Rows from block 3 of a small multi-label image tagger, named by matrix and row number. Rows with one number belong to one neuron. Each number is 50 + 10 x the weight over its row's rms, rounded and kept within 0 to 99. All counts start at 0.
After each neuron's rows are labels from the 100 images, of 14976, where the neuron reaches its largest size: "strongest on" is what is common among them. Only what is clearly more common there than usual is listed. The data: small renderings of single solids in any pose. In brackets: how many of the 100.
# gate: MLP gate (model.blocks.3.mlp.gate.weight, 672x256), inputs 215-255
# fc1: MLP up (model.blocks.3.mlp.fc1.weight, 672x256), inputs 215-255
# fc2: MLP down (model.blocks.3.mlp.fc2.weight, 256x672, transposed), outputs 215-255

gate.526:62 50 66 48 45 43 53 51 41 32 62 57 42 43 56 47 62 49 56 71 54 56 60 44 52 51 52 44 60 46 48 39 69 25 45 59 50 59 58 47 46
fc1.526:53 45 47 63 35 48 57 54 52 53 56 43 53 62 53 34 55 61 43 52 34 53 48 49 74 41 60 38 68 31 46 33 67 58 47 56 47 44 29 60 32
fc2.526:53 63 57 49 43 55 68 48 69 59 51 75 44 41 57 52 50 51 44 54 27 49 50 41 51 53 40 38 43 52 33 60 53 45 68 49 56 32 30 55 55
strongest on: purple (43); red (25)

gate.17:47 43 48 50 47 61 55 53 59 30 41 46 66 70 31 53 55 37 57 35 40 58 47 51 52 35 52 49 69 44 43 55 49 44 59 55 60 41 45 65 33
fc1.17:32 51 55 49 55 50 57 41 71 46 55 48 31 52 44 37 51 66 45 29 45 37 49 50 43 52 43 48 34 47 59 37 33 49 56 39 55 58 53 45 60
fc2.17:57 31 37 57 53 54 58 54 58 46 46 53 59 42 56 60 56 44 54 66 43 71 44 38 50 58 51 34 27 33 57 58 59 54 41 48 47 61 35 66 36
strongest on: blue (28)

gate.165:46 48 59 50 55 37 51 68 64 62 52 65 37 74 50 40 31 56 52 49 49 63 33 42 71 46 49 64 39 54 70 65 52 49 56 62 58 57 39 53 49
fc1.165:52 53 59 48 47 46 69 49 50 34 65 45 44 45 58 42 48 58 47 52 49 45 55 58 62 49 37 42 43 49 31 36 59 52 55 59 54 50 60 45 35
fc2.165:41 47 46 65 46 30 64 50 54 48 46 41 67 73 40 45 57 46 49 53 52 47 57 52 70 43 43 65 55 55 63 37 51 43 80 37 42 34 53 63 37
strongest on: plain (91); matte (75)

gate.261:40 56 50 48 60 53 55 46 51 33 55 63 40 42 46 30 47 61 40 52 44 43 44 43 67 53 73 56 40 59 25 58 44 64 53 58 50 38 49 43 53
fc1.261:45 66 41 31 39 40 50 57 52 39 57 67 59 43 60 52 43 49 78 61 53 73 60 52 44 47 57 67 37 59 57 63 53 52 36 68 38 67 50 75 42
fc2.261:57 51 77 39 34 26 53 40 56 46 60 55 64 42 44 55 40 43 50 50 42 31 34 57 50 53 71 55 58 41 41 42 57 56 58 60 57 54 61 60 57
strongest on: grey (37); striped (34); white (32)

gate.528:57 67 54 54 60 63 38 49 32 51 57 56 48 39 47 61 41 61 43 41 63 39 59 49 52 62 46 63 53 77 36 53 45 34 46 72 51 54 42 45 51
fc1.528:56 35 45 44 62 40 62 70 51 45 40 50 54 64 52 42 35 43 46 42 39 56 41 59 52 45 47 54 37 45 58 34 51 50 56 48 51 42 49 40 39
fc2.528:45 54 65 48 24 64 55 50 45 67 70 49 46 45 59 59 81 68 52 55 42 54 40 42 71 37 55 57 34 52 32 49 49 51 34 40 54 42 50 44 44
strongest on: glossy (65)

gate.444:32 31 56 40 49 38 46 47 49 45 65 45 35 34 57 56 38 49 56 21 58 52 51 30 41 37 49 59 59 61 47 64 53 47 49 47 58 63 55 54 62
fc1.444:52 52 45 31 43 42 39 45 41 54 62 47 48 39 46 32 43 52 47 49 53 67 49 57 50 66 54 40 70 62 51 40 43 37 50 45 45 57 60 45 63
fc2.444:31 53 52 46 51 56 58 48 38 61 50 40 51 67 43 61 34 48 50 49 46 34 40 68 52 50 51 55 47 61 53 59 46 48 33 44 49 33 53 52 49
strongest on: purple (26)

gate.77:41 55 59 56 49 74 40 41 51 48 43 52 48 62 35 69 39 40 54 53 40 47 56 47 61 37 60 43 25 58 60 61 35 44 45 61 46 46 57 34 49
fc1.77:45 47 63 55 60 46 56 40 50 46 56 50 37 41 52 52 56 57 60 40 66 58 57 33 29 50 54 58 60 36 61 41 61 35 52 44 37 50 49 50 51
fc2.77:41 53 60 54 42 34 49 33 53 56 50 38 47 54 35 37 51 63 53 57 48 39 62 44 51 55 54 67 40 58 38 57 68 43 39 38 38 67 51 50 56
strongest on: plain (92); pink (33); white (30)

gate.485:57 68 50 49 44 57 47 56 49 48 50 36 57 53 56 44 56 46 56 56 68 42 50 57 47 49 69 52 42 54 39 54 31 54 47 48 45 48 54 45 62
fc1.485:54 56 59 51 47 60 61 37 55 49 56 52 68 50 40 53 40 50 42 48 43 42 41 55 62 35 56 38 43 48 38 62 32 52 34 59 46 42 60 50 74
fc2.485:43 57 46 39 51 54 59 48 58 54 43 56 65 50 41 45 45 43 19 37 47 47 42 56 60 54 60 47 51 46 50 45 34 48 41 56 40 22 25 26 50
strongest on: green (26)

gate.277:34 53 48 54 32 45 45 55 66 64 41 57 61 51 57 39 45 32 50 42 70 48 51 53 46 42 41 39 59 50 67 50 48 64 53 41 47 62 61 49 41
fc1.277:54 42 44 51 46 50 44 65 36 54 43 45 53 64 52 42 53 64 48 35 57 52 25 65 56 49 54 58 73 50 40 44 44 46 33 58 55 41 43 54 61
fc2.277:46 50 36 30 60 42 44 33 44 38 30 60 43 53 66 62 55 18 50 55 57 63 48 54 49 44 60 54 49 36 42 50 50 53 51 48 38 49 62 63 52
strongest on: metallic (63); pink (26)

gate.478:50 57 55 56 31 59 59 40 56 38 54 61 49 55 43 38 40 37 47 53 45 45 38 49 56 62 39 46 48 51 57 44 50 58 46 52 51 61 40 53 48
fc1.478:60 55 61 37 51 38 53 52 48 68 50 60 56 56 50 49 49 55 40 40 51 43 52 57 47 45 28 56 44 68 62 52 59 43 49 46 59 37 51 54 61
fc2.478:39 81 36 36 48 55 50 57 54 56 46 45 66 48 51 37 36 36 51 58 61 58 71 48 63 68 41 30 40 55 50 58 47 57 50 43 50 58 40 54 45
strongest on: grey (37); white (31); checkered (28)

gate.484:55 37 43 38 31 61 44 42 29 55 40 63 31 48 57 45 40 42 38 75 57 58 50 40 64 51 43 65 48 52 35 43 47 30 47 47 46 58 57 46 53
fc1.484:36 45 56 54 66 48 48 45 59 53 42 37 60 51 61 45 53 54 25 65 71 60 40 42 32 52 41 43 60 56 54 54 55 39 50 55 73 54 33 51 50
fc2.484:47 51 36 51 53 56 55 68 63 47 43 55 47 49 61 18 58 61 66 55 61 49 18 33 61 49 60 53 49 53 66 43 49 49 57 50 54 42 57 43 56
strongest on: blue (36)

gate.315:39 43 54 56 64 54 65 47 65 55 56 44 40 44 32 48 53 43 35 56 53 47 46 54 54 41 51 35 49 50 31 63 60 50 59 48 54 47 58 48 52
fc1.315:49 36 57 45 46 47 48 51 46 56 42 57 48 34 54 49 37 61 65 49 61 44 45 51 61 63 49 50 66 50 46 70 51 73 55 69 47 50 53 61 59
fc2.315:29 54 39 40 48 45 40 54 55 68 49 66 35 60 57 56 40 40 40 40 45 42 40 51 44 61 56 44 68 55 50 59 56 58 37 71 58 70 59 55 44
strongest on: green (28); black (25)

gate.20:49 26 35 56 51 52 53 50 47 57 60 38 46 58 56 44 58 44 47 44 43 32 55 50 51 61 67 40 52 29 33 36 64 50 60 36 57 58 50 45 48
fc1.20:42 50 43 52 54 38 54 46 59 58 71 54 60 60 45 33 55 50 47 48 54 68 43 58 44 33 66 42 29 45 56 53 36 27 67 64 43 45 64 56 61
fc2.20:73 53 60 54 48 51 45 64 43 46 48 51 59 51 56 41 46 38 35 54 46 45 56 47 48 58 45 41 66 64 46 37 43 47 46 38 56 60 46 42 54
strongest on: green (45)

gate.473:41 41 55 43 63 55 48 52 48 64 63 61 56 58 39 53 52 51 61 64 46 44 57 41 56 55 49 47 53 37 48 53 44 45 57 63 46 41 55 51 47
fc1.473:41 61 38 51 29 54 59 47 45 46 50 47 47 56 46 54 37 45 59 54 55 70 53 34 55 50 67 48 48 64 61 40 48 43 49 46 40 55 63 49 38
fc2.473:51 46 39 53 46 64 51 59 39 50 63 49 71 52 44 41 54 53 44 49 52 43 65 52 64 63 46 58 43 47 47 35 46 28 42 44 65 51 60 41 37
strongest on: blue (32)

gate.103:72 53 56 47 55 59 49 43 49 34 39 44 51 67 69 55 45 60 60 38 69 38 39 64 58 38 50 71 55 38 51 57 46 55 48 50 52 62 48 60 60
fc1.103:50 45 64 48 62 51 50 50 56 42 43 49 43 50 63 46 57 45 46 58 34 35 57 36 48 50 52 41 50 47 62 57 49 58 60 38 64 57 46 45 53
fc2.103:47 39 58 56 44 45 48 46 60 64 66 30 45 48 52 50 40 39 55 52 43 49 50 66 42 28 51 50 53 54 58 61 46 53 56 60 53 40 63 50 45
strongest on: green (27)

gate.94:48 57 60 60 60 53 52 33 38 67 38 54 46 37 62 49 57 75 44 55 48 48 62 46 53 56 46 53 61 62 41 49 58 49 47 60 61 47 46 56 39
fc1.94:38 59 53 29 47 52 60 55 37 59 37 40 34 47 54 57 61 63 70 46 49 53 55 55 38 60 39 69 57 55 54 60 47 43 46 41 53 54 40 48 65
fc2.94:58 55 46 70 36 58 49 48 43 44 64 31 52 62 34 44 46 62 71 55 45 47 53 34 48 49 64 42 30 32 56 27 53 51 70 58 46 56 36 57 47
strongest on: red (41)

gate.244:36 34 68 35 57 55 54 50 41 56 40 54 42 68 33 48 52 50 53 60 35 48 39 30 57 45 46 52 39 51 47 73 67 43 53 40 48 51 47 68 40
fc1.244:42 69 45 53 70 57 37 49 47 58 46 54 41 62 46 53 69 52 51 52 31 54 21 37 63 55 62 65 44 56 61 32 54 63 53 64 32 62 42 47 49
fc2.244:56 50 34 46 32 62 55 55 57 56 37 46 50 46 46 56 54 53 50 50 59 49 67 51 40 40 53 61 48 39 40 45 35 26 57 49 50 50 40 49 54
strongest on: plain (91); white (43)

gate.37:63 45 51 65 36 48 54 47 67 42 56 56 33 45 37 42 59 51 38 45 40 64 35 54 51 56 43 55 74 44 40 60 51 58 50 68 33 60 42 59 62
fc1.37:49 42 43 51 38 37 35 40 57 51 26 47 64 35 47 46 48 34 60 55 53 50 55 55 63 44 29 51 42 45 48 73 69 59 68 39 41 67 44 65 43
fc2.37:34 43 34 53 33 43 54 61 43 56 63 52 49 56 60 52 34 69 49 52 39 50 41 48 42 41 51 59 45 53 37 58 42 69 66 50 42 47 59 69 50
strongest on: red (35); blue (30)

gate.635:47 43 52 44 54 44 61 60 61 40 53 46 55 75 45 42 58 39 30 41 37 61 58 68 31 73 60 64 50 53 58 42 63 33 51 50 46 46 47 59 30
fc1.635:44 49 43 43 38 52 45 48 39 45 41 40 65 73 54 39 61 51 53 56 60 34 48 48 46 23 51 51 60 60 51 48 51 58 34 46 61 63 36 27 52
fc2.635:49 49 41 55 59 65 45 51 50 46 57 47 47 37 55 60 52 48 51 32 45 42 43 56 66 49 40 37 59 38 54 58 50 50 47 58 43 51 44 57 57
strongest on: brown (26)

gate.61:44 29 54 52 41 44 68 46 55 65 45 63 48 35 47 45 54 44 48 43 45 44 42 29 67 48 51 54 60 29 49 53 45 40 34 57 69 41 58 43 56
fc1.61:64 39 45 67 48 54 39 48 43 41 55 38 52 64 42 58 51 56 39 48 48 33 53 41 47 39 52 57 46 37 63 49 53 55 38 40 36 27 51 50 62
fc2.61:40 32 48 58 29 46 56 44 36 53 55 50 38 62 57 50 47 49 63 29 58 50 40 56 51 59 56 66 43 62 48 56 41 56 45 29 62 43 37 63 62
strongest on: red (29)

gate.164:57 46 58 44 66 57 48 61 54 50 34 59 60 68 55 57 42 61 36 68 53 57 54 55 60 25 49 47 69 41 55 58 74 62 58 59 69 42 69 47 72
fc1.164:54 60 42 68 46 35 46 44 56 53 43 44 49 43 64 50 46 38 41 30 29 45 38 58 54 54 51 62 24 59 58 35 56 50 64 45 60 61 53 42 46
fc2.164:38 28 39 37 57 44 43 50 39 53 46 58 44 46 31 48 44 36 56 59 54 50 69 56 51 60 48 38 65 41 32 42 55 46 49 50 39 54 50 50 52
strongest on: glossy (60); yellow (30)

gate.292:64 46 43 54 50 59 50 56 62 59 51 48 60 43 51 45 47 54 50 42 39 60 56 45 45 59 76 60 56 48 48 38 43 42 60 58 52 48 55 42 39
fc1.292:56 29 38 34 52 42 42 54 39 57 50 57 50 35 42 61 51 49 53 35 44 54 39 51 49 49 43 48 68 74 60 62 49 42 59 36 60 50 61 64 73
fc2.292:50 46 46 62 37 45 57 52 46 45 43 45 65 35 40 62 51 35 55 28 56 61 35 41 45 40 65 54 59 65 31 52 33 49 71 38 56 51 64 58 53
strongest on: pink (43); dotted (27)

gate.360:45 49 51 55 57 58 47 56 50 57 54 42 59 51 56 47 61 49 69 40 56 55 37 54 57 46 45 44 55 46 38 36 57 45 55 38 63 53 51 57 45
fc1.360:61 64 44 38 51 58 75 62 38 44 60 55 38 33 53 58 53 49 54 54 48 57 65 45 55 55 57 25 50 43 39 36 45 61 60 49 36 36 59 50 65
fc2.360:62 43 53 64 31 41 58 48 35 54 58 67 55 53 46 38 67 44 25 64 47 35 49 51 32 50 60 53 64 43 58 38 43 47 53 49 56 51 41 45 59
strongest on: green (25)

gate.278:35 49 51 52 61 48 53 65 52 52 52 56 49 49 47 42 64 43 48 38 47 66 57 54 56 52 40 49 35 42 35 41 62 63 49 57 41 61 52 42 51
fc1.278:49 51 41 54 80 49 59 44 48 57 44 67 42 56 46 50 51 55 51 50 61 62 57 70 60 64 41 65 41 48 38 49 57 36 63 62 58 45 50 48 45
fc2.278:53 32 62 62 44 48 66 39 46 61 46 60 58 44 66 41 51 41 41 75 49 57 60 32 56 31 45 40 61 56 46 46 56 44 54 49 56 57 34 57 44
strongest on: red (39)

gate.115:55 48 51 55 55 39 54 55 67 38 42 53 44 51 44 46 48 52 47 56 63 44 60 37 41 45 41 40 47 57 46 43 45 53 50 53 51 54 46 54 48
fc1.115:63 57 39 74 42 54 60 50 56 55 51 37 41 41 50 60 62 48 58 27 48 74 47 44 39 59 34 49 31 47 31 32 35 55 41 63 76 60 59 52 49
fc2.115:45 47 46 63 50 61 41 41 58 61 55 42 59 46 37 61 42 52 56 61 50 32 59 42 40 32 35 39 69 48 42 49 44 39 40 79 46 43 58 58 48
strongest on: metallic (61)

gate.9:56 53 66 58 63 50 59 56 51 22 69 51 70 48 55 38 44 57 51 57 56 56 58 60 55 57 39 51 51 72 41 39 57 46 54 44 40 54 45 44 65
fc1.9:44 58 43 39 45 58 58 68 59 49 52 40 43 41 36 56 53 42 47 44 52 60 58 29 47 65 32 63 44 36 41 53 51 44 37 43 61 49 60 41 56
fc2.9:51 53 46 67 42 43 61 48 34 53 55 41 37 48 35 55 32 55 73 54 40 51 39 54 57 51 53 62 38 67 49 32 49 49 53 61 56 63 56 56 53
strongest on: metallic (60); purple (37); green (25)

gate.435:49 40 51 52 34 40 40 69 40 58 51 37 42 41 50 56 61 49 47 34 55 67 60 44 46 56 32 50 50 45 48 50 53 73 15 54 58 40 64 40 54
fc1.435:56 52 49 60 56 43 48 46 49 69 39 70 45 52 57 61 34 36 65 54 57 50 39 70 39 45 44 54 55 35 64 28 46 49 64 27 50 38 51 51 56
fc2.435:70 55 40 57 38 73 52 64 43 46 59 34 50 36 51 73 77 46 50 49 42 55 71 45 54 39 52 42 48 59 42 65 48 60 46 44 67 58 61 46 44
strongest on: red (28)

gate.472:55 48 56 50 55 47 35 73 47 51 50 54 44 54 65 55 58 63 29 52 48 38 53 33 54 44 53 41 53 57 52 40 42 40 53 44 57 50 47 64 44
fc1.472:59 46 54 50 54 53 63 48 63 41 46 52 49 49 44 53 32 59 51 48 54 76 56 42 45 48 25 43 53 36 54 57 49 44 40 39 45 16 51 65 56
fc2.472:56 46 39 62 37 40 46 68 53 47 49 42 55 66 48 43 41 55 49 43 49 34 65 53 50 64 45 37 59 45 49 45 69 28 38 52 43 44 47 43 47
strongest on: brown (29); grey (26)

gate.41:67 46 35 53 44 46 47 40 37 57 44 64 34 60 44 48 41 47 42 40 58 49 64 35 45 44 65 57 47 36 62 48 54 29 58 63 62 45 42 57 47
fc1.41:44 55 46 45 36 37 46 54 63 52 38 40 62 47 56 49 54 59 58 54 51 49 47 59 70 60 56 58 52 57 48 46 40 60 62 49 47 44 64 40 39
fc2.41:69 52 63 48 55 60 47 58 66 50 61 45 49 61 63 56 47 57 46 43 61 28 63 38 35 57 50 39 54 57 41 38 45 53 45 50 61 36 34 49 67
strongest on: metallic (61)

gate.598:53 65 52 58 45 36 47 49 55 59 58 48 23 38 45 52 63 57 45 67 51 52 48 54 55 48 62 44 51 46 28 47 58 63 40 55 21 58 60 39 39
fc1.598:49 59 54 57 52 57 45 56 35 61 62 46 61 45 57 53 56 55 48 42 48 48 69 45 70 68 47 49 53 33 64 44 49 47 51 45 50 61 44 45 57
fc2.598:69 46 43 57 62 54 56 52 31 54 55 62 52 66 45 50 51 72 52 35 58 52 42 61 51 63 58 44 60 24 66 67 57 58 43 52 54 60 63 54 40
strongest on: glossy (81); yellow (26)

gate.400:46 36 61 66 62 40 42 61 47 44 55 41 45 26 46 53 64 30 45 62 52 40 60 58 55 58 62 65 52 48 51 63 48 16 45 51 68 58 58 52 54
fc1.400:53 56 50 58 60 55 74 52 56 43 43 55 61 33 62 43 57 38 47 42 37 68 44 53 53 41 64 43 67 65 35 56 70 64 49 42 45 44 61 38 45
fc2.400:47 42 45 64 39 39 57 47 49 40 52 55 41 54 50 32 36 66 55 40 48 52 70 48 48 53 65 51 44 35 65 43 60 51 52 55 55 36 44 54 47
strongest on: red (34)

gate.263:70 39 46 47 44 63 38 52 35 58 48 59 34 56 51 49 46 18 54 60 50 47 46 49 43 38 37 50 66 41 42 55 51 60 60 62 46 42 39 54 44
fc1.263:49 49 67 47 52 36 48 55 55 40 56 58 40 42 57 59 39 51 52 47 30 41 51 41 45 30 62 54 48 32 48 30 62 52 33 69 46 66 46 49 32
fc2.263:47 61 35 48 51 51 62 46 39 45 49 43 52 51 36 51 55 40 48 38 40 35 50 49 46 59 56 30 59 51 45 37 61 76 60 50 59 38 68 52 35
strongest on: glossy (84); blue (32); sphere (25)

gate.611:47 61 35 38 64 54 47 69 44 55 52 47 42 52 55 60 36 42 48 57 60 61 58 52 30 45 46 47 53 50 19 35 54 38 72 73 26 42 45 47 28
fc1.611:48 59 36 40 41 53 41 71 49 60 45 53 44 58 45 43 42 55 47 56 44 52 61 53 53 56 49 61 64 38 52 47 52 45 48 51 60 52 60 52 61
fc2.611:60 34 41 52 67 57 36 49 49 41 60 54 32 35 52 38 40 45 33 50 64 59 50 56 55 31 42 70 54 46 47 40 58 40 56 31 50 37 48 42 63
strongest on: blue (32)

gate.100:55 47 52 47 50 51 33 54 49 35 42 56 48 46 72 47 50 45 54 67 57 44 62 58 57 63 78 58 55 28 47 50 50 62 55 56 46 34 57 55 43
fc1.100:42 51 61 42 44 56 31 51 47 57 45 46 42 59 44 51 29 75 42 63 69 61 47 42 55 43 39 51 51 68 56 46 50 33 44 63 45 65 47 66 41
fc2.100:42 47 63 33 37 50 65 49 40 44 35 52 55 44 54 56 40 69 24 38 49 51 48 38 48 49 71 50 44 47 31 58 43 66 53 64 31 68 43 46 51
strongest on: metallic (66)

gate.557:58 52 54 35 49 47 34 48 58 55 49 47 65 34 60 66 32 57 42 29 44 53 49 74 37 41 50 69 64 46 49 40 67 51 53 65 49 35 40 52 51
fc1.557:42 69 48 57 65 51 63 60 42 42 48 40 43 55 48 57 59 48 50 66 40 41 57 39 39 58 56 28 47 59 65 57 38 47 43 21 48 59 55 46 56
fc2.557:61 45 52 41 50 45 42 55 61 59 57 44 61 31 64 53 40 62 60 34 60 56 43 64 53 33 50 57 57 51 49 38 73 60 54 59 41 32 43 55 42
strongest on: pink (44); black (41); blotchy (26)

gate.666:53 73 50 56 55 43 52 64 49 78 37 40 62 29 58 64 51 44 53 51 59 36 52 52 60 53 53 56 45 53 55 57 70 65 45 46 59 61 63 48 41
fc1.666:43 55 60 60 43 50 47 44 67 74 51 47 35 57 41 59 40 44 40 42 58 22 39 51 55 45 44 54 24 55 48 46 46 56 51 37 58 46 54 42 60
fc2.666:53 41 51 19 48 53 71 54 57 49 45 41 43 39 37 46 52 46 39 35 31 55 45 50 64 47 63 78 49 52 50 49 38 40 63 32 65 62 46 61 40
strongest on: glossy (65); red (27); sphere (25)

gate.301:59 54 49 63 43 50 38 49 57 53 38 52 50 41 35 62 48 63 64 33 60 30 52 52 55 42 68 61 45 63 37 69 59 50 50 57 43 49 36 63 57
fc1.301:45 58 51 38 51 77 55 45 67 52 58 44 49 52 39 67 46 59 36 50 51 46 40 39 62 47 56 62 43 47 34 51 41 58 53 50 49 44 32 48 44
fc2.301:47 52 44 54 64 38 35 53 59 36 48 41 56 62 61 46 72 51 50 56 33 44 38 36 63 35 36 33 51 51 59 52 49 53 41 40 63 64 62 40 40
strongest on: glossy (60)

gate.399:39 66 51 59 39 47 36 54 39 20 49 60 62 40 66 66 38 44 52 54 50 49 69 62 57 58 67 69 61 44 55 47 59 59 34 30 20 68 44 63 40
fc1.399:56 48 45 43 34 56 55 38 73 57 40 61 56 43 49 50 43 40 53 62 39 54 67 45 49 48 35 43 41 36 41 48 67 51 38 52 51 63 44 45 49
fc2.399:60 59 53 57 67 45 38 45 64 34 58 42 66 58 63 51 48 39 41 34 61 44 67 54 47 49 53 44 39 50 69 62 62 30 46 43 68 53 47 46 41
strongest on: black (27)

gate.238:34 45 53 50 42 36 45 50 60 36 46 33 53 62 39 45 65 58 42 57 45 56 41 53 46 50 68 46 43 37 46 64 53 47 42 51 30 49 52 33 39
fc1.238:43 54 45 53 48 45 55 41 48 56 50 61 52 38 32 50 36 47 48 48 53 38 49 41 33 70 43 40 38 65 45 67 40 45 36 48 53 38 59 53 39
fc2.238:44 48 68 34 51 58 34 32 47 62 55 54 48 41 56 59 66 46 51 45 59 66 51 43 62 72 36 54 50 38 28 52 54 46 65 57 38 53 55 48 37
strongest on: metallic (70); pink (36)

gate.193:64 51 37 59 61 56 50 33 56 59 28 49 50 48 37 46 46 67 45 49 44 41 34 66 48 48 53 45 42 49 51 42 56 55 56 66 35 48 60 53 54
fc1.193:55 45 31 51 52 58 30 46 49 50 47 54 35 38 38 54 36 62 56 36 59 49 61 54 57 50 64 59 35 61 45 40 40 42 46 48 58 50 57 27 48
fc2.193:44 65 54 57 46 54 58 70 28 59 57 61 60 42 46 49 57 54 48 31 53 60 44 43 71 51 56 43 57 36 41 48 63 43 63 44 55 51 59 65 37
strongest on: glossy (61); striped (33); grey (26)

gate.461:43 43 54 71 56 49 47 52 64 46 33 67 47 56 63 52 47 47 48 55 54 49 55 64 59 36 58 40 58 53 48 45 37 39 52 34 46 42 43 52 44
fc1.461:43 62 39 46 53 69 46 51 45 37 35 46 42 76 62 54 48 51 57 45 38 50 44 61 50 46 55 61 42 65 57 45 42 46 49 35 50 50 42 45 58
fc2.461:58 50 52 50 42 52 57 48 35 45 50 62 52 41 70 72 60 51 57 65 60 48 40 24 48 48 56 57 52 42 52 55 32 54 61 58 55 25 33 56 60
strongest on: purple (56); black (26)

gate.538:33 41 41 55 61 55 53 63 57 40 58 63 49 59 48 45 66 50 51 38 50 41 46 45 52 57 45 47 50 31 45 45 55 61 38 67 56 53 58 67 52
fc1.538:46 55 45 60 69 51 44 41 45 65 71 44 48 60 60 32 33 61 55 42 38 49 42 45 57 49 39 52 56 45 59 58 59 44 47 62 47 33 51 63 66
fc2.538:56 42 52 54 42 52 54 52 39 43 54 71 43 43 34 63 30 44 49 40 56 46 56 45 40 58 62 50 43 57 51 41 62 49 47 48 46 58 64 45 65
strongest on: blue (28)

gate.52:46 37 62 50 46 51 58 41 64 47 51 54 49 77 49 51 58 58 53 61 59 44 40 46 54 54 65 48 70 54 31 72 62 53 39 58 57 60 44 52 43
fc1.52:52 59 71 58 41 54 52 42 34 49 47 31 51 64 56 38 41 70 55 59 53 40 48 46 59 59 34 48 42 43 38 34 56 69 57 54 45 59 30 55 52
fc2.52:39 39 47 48 42 61 37 73 45 47 30 59 41 44 75 64 62 46 64 45 66 54 54 45 62 57 48 54 56 54 49 61 41 39 61 58 45 55 54 52 52
strongest on: black (40)

gate.587:41 53 45 59 48 33 46 48 40 39 45 47 51 52 48 58 61 53 59 67 66 35 70 46 55 47 31 38 57 73 21 39 44 56 46 39 69 59 46 31 55
fc1.587:49 44 43 61 66 76 46 35 39 56 64 57 62 53 27 73 56 63 37 49 60 63 45 47 47 28 65 45 50 45 41 31 35 69 46 66 58 50 56 52 50
fc2.587:62 64 40 38 50 61 43 35 63 39 58 36 62 46 73 50 30 47 47 29 77 32 47 61 59 61 54 55 53 52 46 47 27 70 51 57 62 50 44 73 63
strongest on: brown (28); spring (25)

gate.518:39 50 36 45 43 43 47 63 47 50 46 48 40 36 41 40 47 66 63 53 54 51 59 41 47 35 33 59 58 40 45 44 37 42 58 53 32 59 45 50 58
fc1.518:44 58 63 59 56 48 48 58 65 47 38 47 62 52 51 71 55 37 35 65 55 53 41 71 63 56 47 33 52 63 62 45 46 62 48 63 48 59 52 44 70
fc2.518:58 49 47 58 72 40 55 31 52 47 61 37 52 53 46 62 37 53 71 47 66 44 46 60 70 56 51 58 69 59 31 53 65 46 57 48 44 53 51 49 58
strongest on: blue (25)

gate.426:60 53 44 62 47 48 40 60 41 38 57 71 48 55 33 46 45 57 44 55 44 48 47 43 37 50 53 50 39 49 39 51 36 46 37 53 45 50 50 54 58
fc1.426:37 44 45 56 39 57 47 55 63 52 41 49 47 61 58 49 47 40 66 50 65 46 38 64 56 44 56 56 34 60 48 32 55 39 56 37 40 38 44 55 47
fc2.426:52 60 41 49 56 45 54 57 37 38 57 63 40 59 42 50 57 52 48 55 43 64 54 33 48 54 62 55 58 53 52 58 37 50 49 58 49 46 59 48 52
strongest on: green (31); teal (29)